{
  "encoder_arch": "vit",
  "model": "masked spectrogram model",
  "dataset": "chords played on synthesised instruments",
  "train_examples": 52083,
  "n_mels": 64,
  "hop_length": 160,
  "input": "log_mel",
  "win_length": 512,
  "method": "mae",
  "mask_ratio": 0.5,
  "loss": "mse",
  "encoder_norm": "layernorm",
  "encoder_norm_position": "pre",
  "encoder_activation": "squared_relu",
  "encoder_mlp_ratio": 4,
  "encoder_head_dim": 32,
  "encoder_fused_qkv": true,
  "encoder_bias": "all",
  "encoder_qk_norm": false,
  "encoder_parallel_block": false,
  "encoder_inner_norm": false,
  "encoder_patch_size": [8, 16],
  "encoder_layers": 14,
  "encoder_width": 320,
  "encoder_positions": "learned",
  "decoder_width": 256,
  "norm_pix_loss": true,
  "decoder_layers": 3,
  "init": "orthogonal",
  "residual_init": "none",
  "optimizer": "adamw",
  "lr": 0.00075,
  "beta1": 0.9,
  "beta2": 0.98,
  "eps": 1e-10,
  "cautious_weight_decay": true,
  "steps": 40000,
  "batch_size": 64,
  "epochs": 49.2,
  "lr_schedule": "cosine",
  "final_lr_fraction": 0,
  "warmup_steps": 4000,
  "weight_decay": 0.05
}
Rows from block 0 of the decoder of a small masked spectrogram model, named by matrix and row number. Rows with one number belong to one neuron. Each number is 500 + 40 x the weight over its row's rms, rounded and kept within 0 to 999. All counts start at 0. Numbers have three digits each.
After each neuron's rows are labels from the 100 clips, of 14976, where the neuron reaches its highest value: "strongest on" is what is common among them. Only what is clearly more common there than usual is listed. The data: chords played on synthesised instruments.
# fc1: MLP up (decoder.0.mlp.fc1.weight, 1024x256), inputs 128-255
# fc2: MLP down (decoder.0.mlp.fc2.weight, 256x1024, transposed), outputs 128-255

fc1.743:473524488524428487499459492528549560584526543509552459423463558552563551495533466557511534478580445573467452411480532549517512550506572508591526482496505460508464495500448480536449501454524474538494443517486447460474501487494523481550477452585564479458519480523527451492424476529472496487493495498498491499523537525545535523575480525473483492501495506515464540506503422396501498518512
fc2.743:492553528517484550537525457455561455490547474490541549583584480556468513479523467517509483485532539448478525526499523489528479462550539567531501485553479479427487444513469501459545533518479504494500495408486525477515455558465451464479647491464464536579507448523480533501505475535401481505513546437535622518503435527517496517492499471481591498467500567477494453481489499524440512490506
strongest on: harpsichord-like

fc1.40:536529468527459500435452493478547546474568430549484471506489484482443497607546452475541521501531476524520525476588500463544445506529541541557552524466497482454576517557579562449522530529484508537495493497480498481438482479475440608572492485595484487522464476471545520542441514428504467483477457501448397496499492466522583410493556466515474508510505526484522490508479531538557514499558
fc2.40:545510519467464494468494493492480476528471556478501518523527456481519491444448457550552501522526482529505501548411530481505486525483472502566495563493448464513554520505496452517475562484590477473506447552542487493492531485588541477539480446514570443522479539399438535548454434461547555486482559481550527499481549520526440554498421464533528526440502477527494538487601484459501490442487
strongest on: clipping; text has "clipped"; reverberation; text has "reverberant"

fc1.417:476527560491433492563488418520461513544413515451504513527529507512552525441524536501536548518507515480464520514435563512564540501441575528498512491522495511481506551480489510475543509419493489543547548523542536537507480480486511454518478496533538479481475548512371474538547499493492496503521497556483524485458554453509519525544581530491539498470473500451504474456505437526450525485535
fc2.417:462504519498483512519489500472478424492490578482487437508404521508464601576446527491578499545465567521496521493468559536470523539485512443451446436423464448524449471463417532483552523470516494498497440515527513520485515570572519478564534431527454522550547475448553481475493450502515508480482503504465483512504463542541497499526436492506477516434422463544554519488492478501588507549578
strongest on: playing: arpeggio down; vibraphone-like; instrument: marimba-like

fc1.190:550479498425458495464455491479471585514531542485484495536582465503439512588475498477480516517511485519598490471519451465566486494531510485529490494433492566477542465530553499458499480518532503501507547488504442480477508506497518492403457566517540472519510496473484481488493489531513419486488464487554531447483516494461456416517535489484541468471557525526498544440585466507472486494532
fc2.190:527474485481458514516452497524458596495476431548455419439493489388521512461479471446517518506492399421478570493459508501546538494543546482483441508500524455560538476479516538440484538441509511504503497527532508510456549544518484574536616523512541446521464525513530503474471520460453564521566500556475523495454529520455464545515506515481460473530518437546466439533514478519540541466511
strongest on: playing: arpeggio down; saw pad

fc1.33:492453466478499505514537502480499508518562473547520483483528468566507508516469484485448512505474515561560473434468510475433474509449572506539512624444559485502581563601534483487497495527442440566524477514497513527490498470442418525500471543509504506532484464479527533514523497411445536557478486406430473438462522556522444541488587490457459477490493521478451332514425464467544495472520
fc2.33:533524467509518489527495520571499549445525494544534534492560485509492504563479448412483472499531586575560411456578528492512568483498503463493495496514521570456531490533423471498529447474584468535474565507505550502515421499471483500460540528506517471497511458510578521544453520532480540548519511509473569541474467523501439439521527435466481479461462528522542519483389468457501532501493
strongest on: clarinet-like; square lead

fc1.28:495499522461562498481478482491451550401605423485456488539471498552517465469496578527554545548425405500458467437440482512486553433507460526501476515505587497536501480512519512505543496489521579567534523482496512565473490504510497501493496476496487441488512507487556439508502547411555485519543488509473548471469443385553442523515548529456503541561564437441455499452511515502439540487467
fc2.28:468526474506524512478403523441524419513501560438493505529505497463569488542511445450502553445462501546476571482425480447508461524474494487561442518434531461567515612510478466514520516550488529498509531545438480522480495548538560496570443469513478572504554533523451423462449428510476498479533471505566534548525515504416448508495482466499449495470536441594427488521452558493496506558520
strongest on: clipping; text has "clipped"; muffled (low-pass)

fc1.431:493466463543430506467526494525568564536542490473561445495426536563543472504492520571531523472500502381535450427423529456436510475504446503582546564550548514508509536491517498601534506469474558484528479505543491478492504491455444474503493529530572453494475519460500416530492531499446502509533499432503495528533506544543451486564552540451466491478536496489379479522553481443519500482553
fc2.431:535476544483524497459451540620506465516489471564501523490517604534491460458499511458530438488543529470463448403516486496474498481490445471490517560503436539480527507539506489496517488446479481442540467499509545596500546479480532520443663571509497560505424486475544506505502499513501524474416495512480588509429597460449546494518523571449483536526512516526558522536495532614453407529505
strongest on: text has "string"

fc1.199:489514525501571465459468470477446426509541523505539499509466471591553500522504493505447494511500491521591420488489515460519514467460528526537426507469532532524533562581535503559538558502505449550536504517473477464488501468409421490550480465503526439516549523468468534520536575449541490515515477500511464498470506512464438545494496486473547491543479513427522439457419449529565439512537
fc2.199:491513486517461495541500514505578445558509511521514470469535452494546522498496485516501552480493544533466534493448513498542522539562437473433481486503461571473490514512479425560531470466531524527502490545559539510538528436587469598462487479540518561482515492513499458492484495534498483556512518424381525485578430482476552587534442462508443525528569521559526484531470522421506465507526
strongest on: clarinet-like; square lead

fc1.422:471494498505509437473522510498468506572464525501490429464514534481483494447547585497482513492544495498496487514517520502564489604497446565542581432480548529508491505489569464492439484461472510499512526501486466513498583503559547616538479537511495415426576435474480479472525447494503475465480526442481454480528525416410531533508445540440487486449453523502549536531505477461463556375485
fc2.422:523480483482525490520477450530466411544554584538497404519442468513453470482509476537478527483532509518481478541469513466495511456520511494470492497519441464499506594482492490529460607550461555508502526540511551575441437522432510526429434476557488487508470564422473558550556505498530522509541517499505524472421554459467464461506562516486509492489538440524485490516510517537529480439573
strongest on: harpsichord-like; piano-like

fc1.236:751611429384388403430481525538517538522536560554487539553506462528521517533482512482543518529507501481468564500500467492521483491439474494515443475519505484497494528468499527541511488498475485623692680560470433397438410434459425450461466435473487450518497501496516474445504506486530513565494480495478503494525517513497473476499549497529503557491543520484489528495546497499470511517472
fc2.236:494582539525524530534524515514499529477459425472557506475515555464506516476565516559498455531520404565561468481519483501468460487526566555481562566498509516507544422486500508489456541520490524339445408452520460515491476546488491539571593526601537574501480463485483495525523554441506492475496465516470460445393538465516565500546467470483475463499509427489453531538453466525507546447490
strongest on: clarinet-like

fc1.81:544487498570564519524517485497515581501579503523433462523461500525492590512504491518542538548484488523482466454488552574585510499449489523506473466465474527590490458520473509549492508552430476546506518483568531498547580515501510521473490485479561394479524526440446457462513537481503437483482462489518507484533479509494422402491521504445553528439598497514456537470479492520519531522480
fc2.81:486522513470528521471509503503526498498545538518490488470495465516500462493489425511511502511444500434522518603540445480556505480486460478547476593462566479481496505467484522454556421529522505491511534500439550508522484592429481484547465490598496494527522518579552498537497596419539532448597565482515449461503539461450515469395446518485524498492557489456511455464474541499486486479511
strongest on: organ-like; reverberation; text has "reverberant"; text has "room"

fc1.387:476485483513461443498500477522552470612543562450518488544531621554516505553587534540462549505563488478496468567497488545513564511437517542518510468492438510485540485515536526530436528495498478474498486490501500430547501504445499512431486491481471528508483544538505529505498549564466447559531495487514438521467422458498491474526527542492525523518529565454475455525524434518459473507520
fc2.387:466498517516432426495484521529482447465532512534466485526540491466504510527494510479473552573525525476481505418500464567488569556506472435484559511508545478525485477517488468489529464443512537488506481446469466495552504508456455539528514563449475489423549461441525483426532472573467574556540522451519442470504535454559537550471411488548468498552502595506385532504533416408564451508496
strongest on: playing: arpeggio down; saw pad

fc1.349:554497497482491540504514536463527509447486470549558558482449442524510464522435565504465500495479543508516489492513466427429469514513516503487553566432532547510485544528513492585560521603479539521546436519531471475534510516539480441466520532524559434526454481486502425530458521469479475525477494534483466537575547534573428470510546554488533488453517524484492468526508471491520428487468
fc2.349:487497486508458535488491445568472486527501487515487512527531487517489439474553447529480526455608470536461513470464548535452505489555474454494490349529474501525517592490513461548527560528522479497460509519502503539539524488527565493473648453467460481474494490546539445560476503462425482475483531530502502522470508493556503440484464499422570471549550555541521546489480458563448456562514
strongest on: text has "string"; harpsichord-like

fc1.203:534502480456440463460512502449447527415534425516516524550466498456503517473502522463523439550454507541526524460506504487437560582467539568519543540534504524470550495506461431457481522472476546516514489542512474497465486486529488479509448491514484463508478456541495522487604449493556539480517519508478463425455518414525480570479467517531463481477527471511386525505483499542522478501425
fc2.203:465524546472517529503472483477516552532505499484402516464500519494494450491508500592518531508536492481453516456464512490517539497504482464478488572489490501530516473476447556495618400507490512472508473556584548468490504487464485447485608484514389476474549543506533545479551503544515482522501494514440469498521434511560497546513476471496578526489516476437548515464464483541423478519530
strongest on: organ-like; mains hum

fc1.41:514497518502496546428459430489553491473517474526485476496480508476443472550512447492492532536458490522501519503569518506546501449613502505504487521453523489570523499605542505517482495450408538500481540523490472483399559511479559495468514532558503465469484510431521452474426556465498480493438518537523447579574474518570430426495561509466531536504456506526474512429473555448487461473516
fc2.41:490494502554489517510488526562463512460531462522408519526529518543521467452506473457519553473524480534553407515459524449462510568543460542528511524523454526497568481487495515505470547482588523508490527521526518486517531509546492565513466483499515548540496510446561464431472480518525500559536556460523606482560548504466516468431564502466535507571530496456511467580526468551485503569534
strongest on: clipping; text has "clipped"; vibraphone-like; instrument: organ-like

fc1.185:472498489502521440511428519513468484541508554455544493562510484497502547478531568534429529508456433559483522489462460477505566522491413542515479501452502527547549439499560455481499513484470511503501511516487479487528480530481432546448497514452529513517460521499487502465501523533501486456475527462495517494509448493499416521489449586543475526554506445550433447511433498506509553500496
fc2.185:518472477407525490491479469489376503486463461461526451548446502548547454522525539483511505502527534425465524557500527427539547526528533478522494473466533537529499543512513585468472548544514534500482501518475478490464504504519580500563508451424504506528505517519486490429563564487530455472442488421520488496595504468479445535522486563497565514536560491496526509549504507491472499470536
strongest on: playing: arpeggio down; square lead

fc1.732:496496490504482435516454504479472465538492514515538498448502569514497452492451519538439468491449482480480566524514457591522522474452434467500497542509490575497541561499403509426539537533435620524529511540504492476481458526577561451443450498544537499481480452480565495439513542530499482513451479551501517507484425465498548497466560486519522608523521508445545483513543462543530440493469
fc2.732:496531526554504422536532500485494466475498545486430474504484498546467495375480548478491457487497473448523513465502425538478486466522524434475505390520477411487502409487482436470521490494532498500493489495506487537463504410464548499535522513527455434508527538603565467417544638452453497501533483566461526539540485512483494526620553579430488468543586535424478528444542529486543521522535
strongest on: arpeggio; playing: arpeggio down; the note D#

fc1.257:508511503446486520482435445519491459439610443496482439472518517536511518482564512537496549500531460518505496442414466492534499504593554551557510533461567530516555508561431535528535518583465578570495528521508517489442557576527494551465476538554535473514504476441508483546485501461458436403541458531530544519488426470484437548445444499532476514465472531449553540471479508524458538461474
fc2.257:483520412512501503481443498588563486460552478490516488484565550489539494494557574496545485549531390522543507511423496420570448495475478539498514573506483475500546536486452558576566527532512533514528493564484475549499478518524463454466437377536485510479497524592501512504493466399486448480575411543456549477496502503503444491534455434541535479471517571493486536552529544484489525507482
strongest on: clipping; text has "clipped"; thin (high-pass); vibraphone-like

fc1.289:551507503500515494521427425479452449476494466511505472416487491544479541463478458500450475534519542446544393425528546463513435421495443470543529579550529469531509526522553502502505526539559482535511460571538540476454555519526485409527500593499586445524534549424580523535471547438493564546572548525493456442534541493513478469547512478427501472469490418529507480444503482492494469536471
fc2.289:489514503511445548525411547473488507473406487477501483453487488549582472473442499515519510511519464522545521557381480547524464470504592477571441540513426513514489468494471547487468474512501474474480473563502523507492466453573562459523586478376444534569496518432532474475453476507503529475493538479491445519508509511517496548433466487462451555556482441471577420524551521458551514491487
strongest on: arpeggio; playing: arpeggio up; marimba-like

fc1.166:342412444491432574494558517532521500514581464501544517530517518526510507529515520525444509519491483483500502526590500508473518464503529513503563458453555531530474535543509493493579519550505487452472425479469497432470440494502505494546490471540485430440588456542433498539484493469482454473511508520503459453549543493495527529460550477490526464468498509537477448541443485390489477456445
fc2.166:400453533504471534499525558447475484451520480484548519509498528449462527515490440403485471494446553470548527497502498476497476536498384452567499531495481570454542488526549430522510545541541529478493499456505551506569556611561499547427456516465467460505485491464553533499529530459520510528514469502424524492495477428518506531499492438490533497459521559503600477499506486551559494527522
strongest on: harpsichord-like; piano-like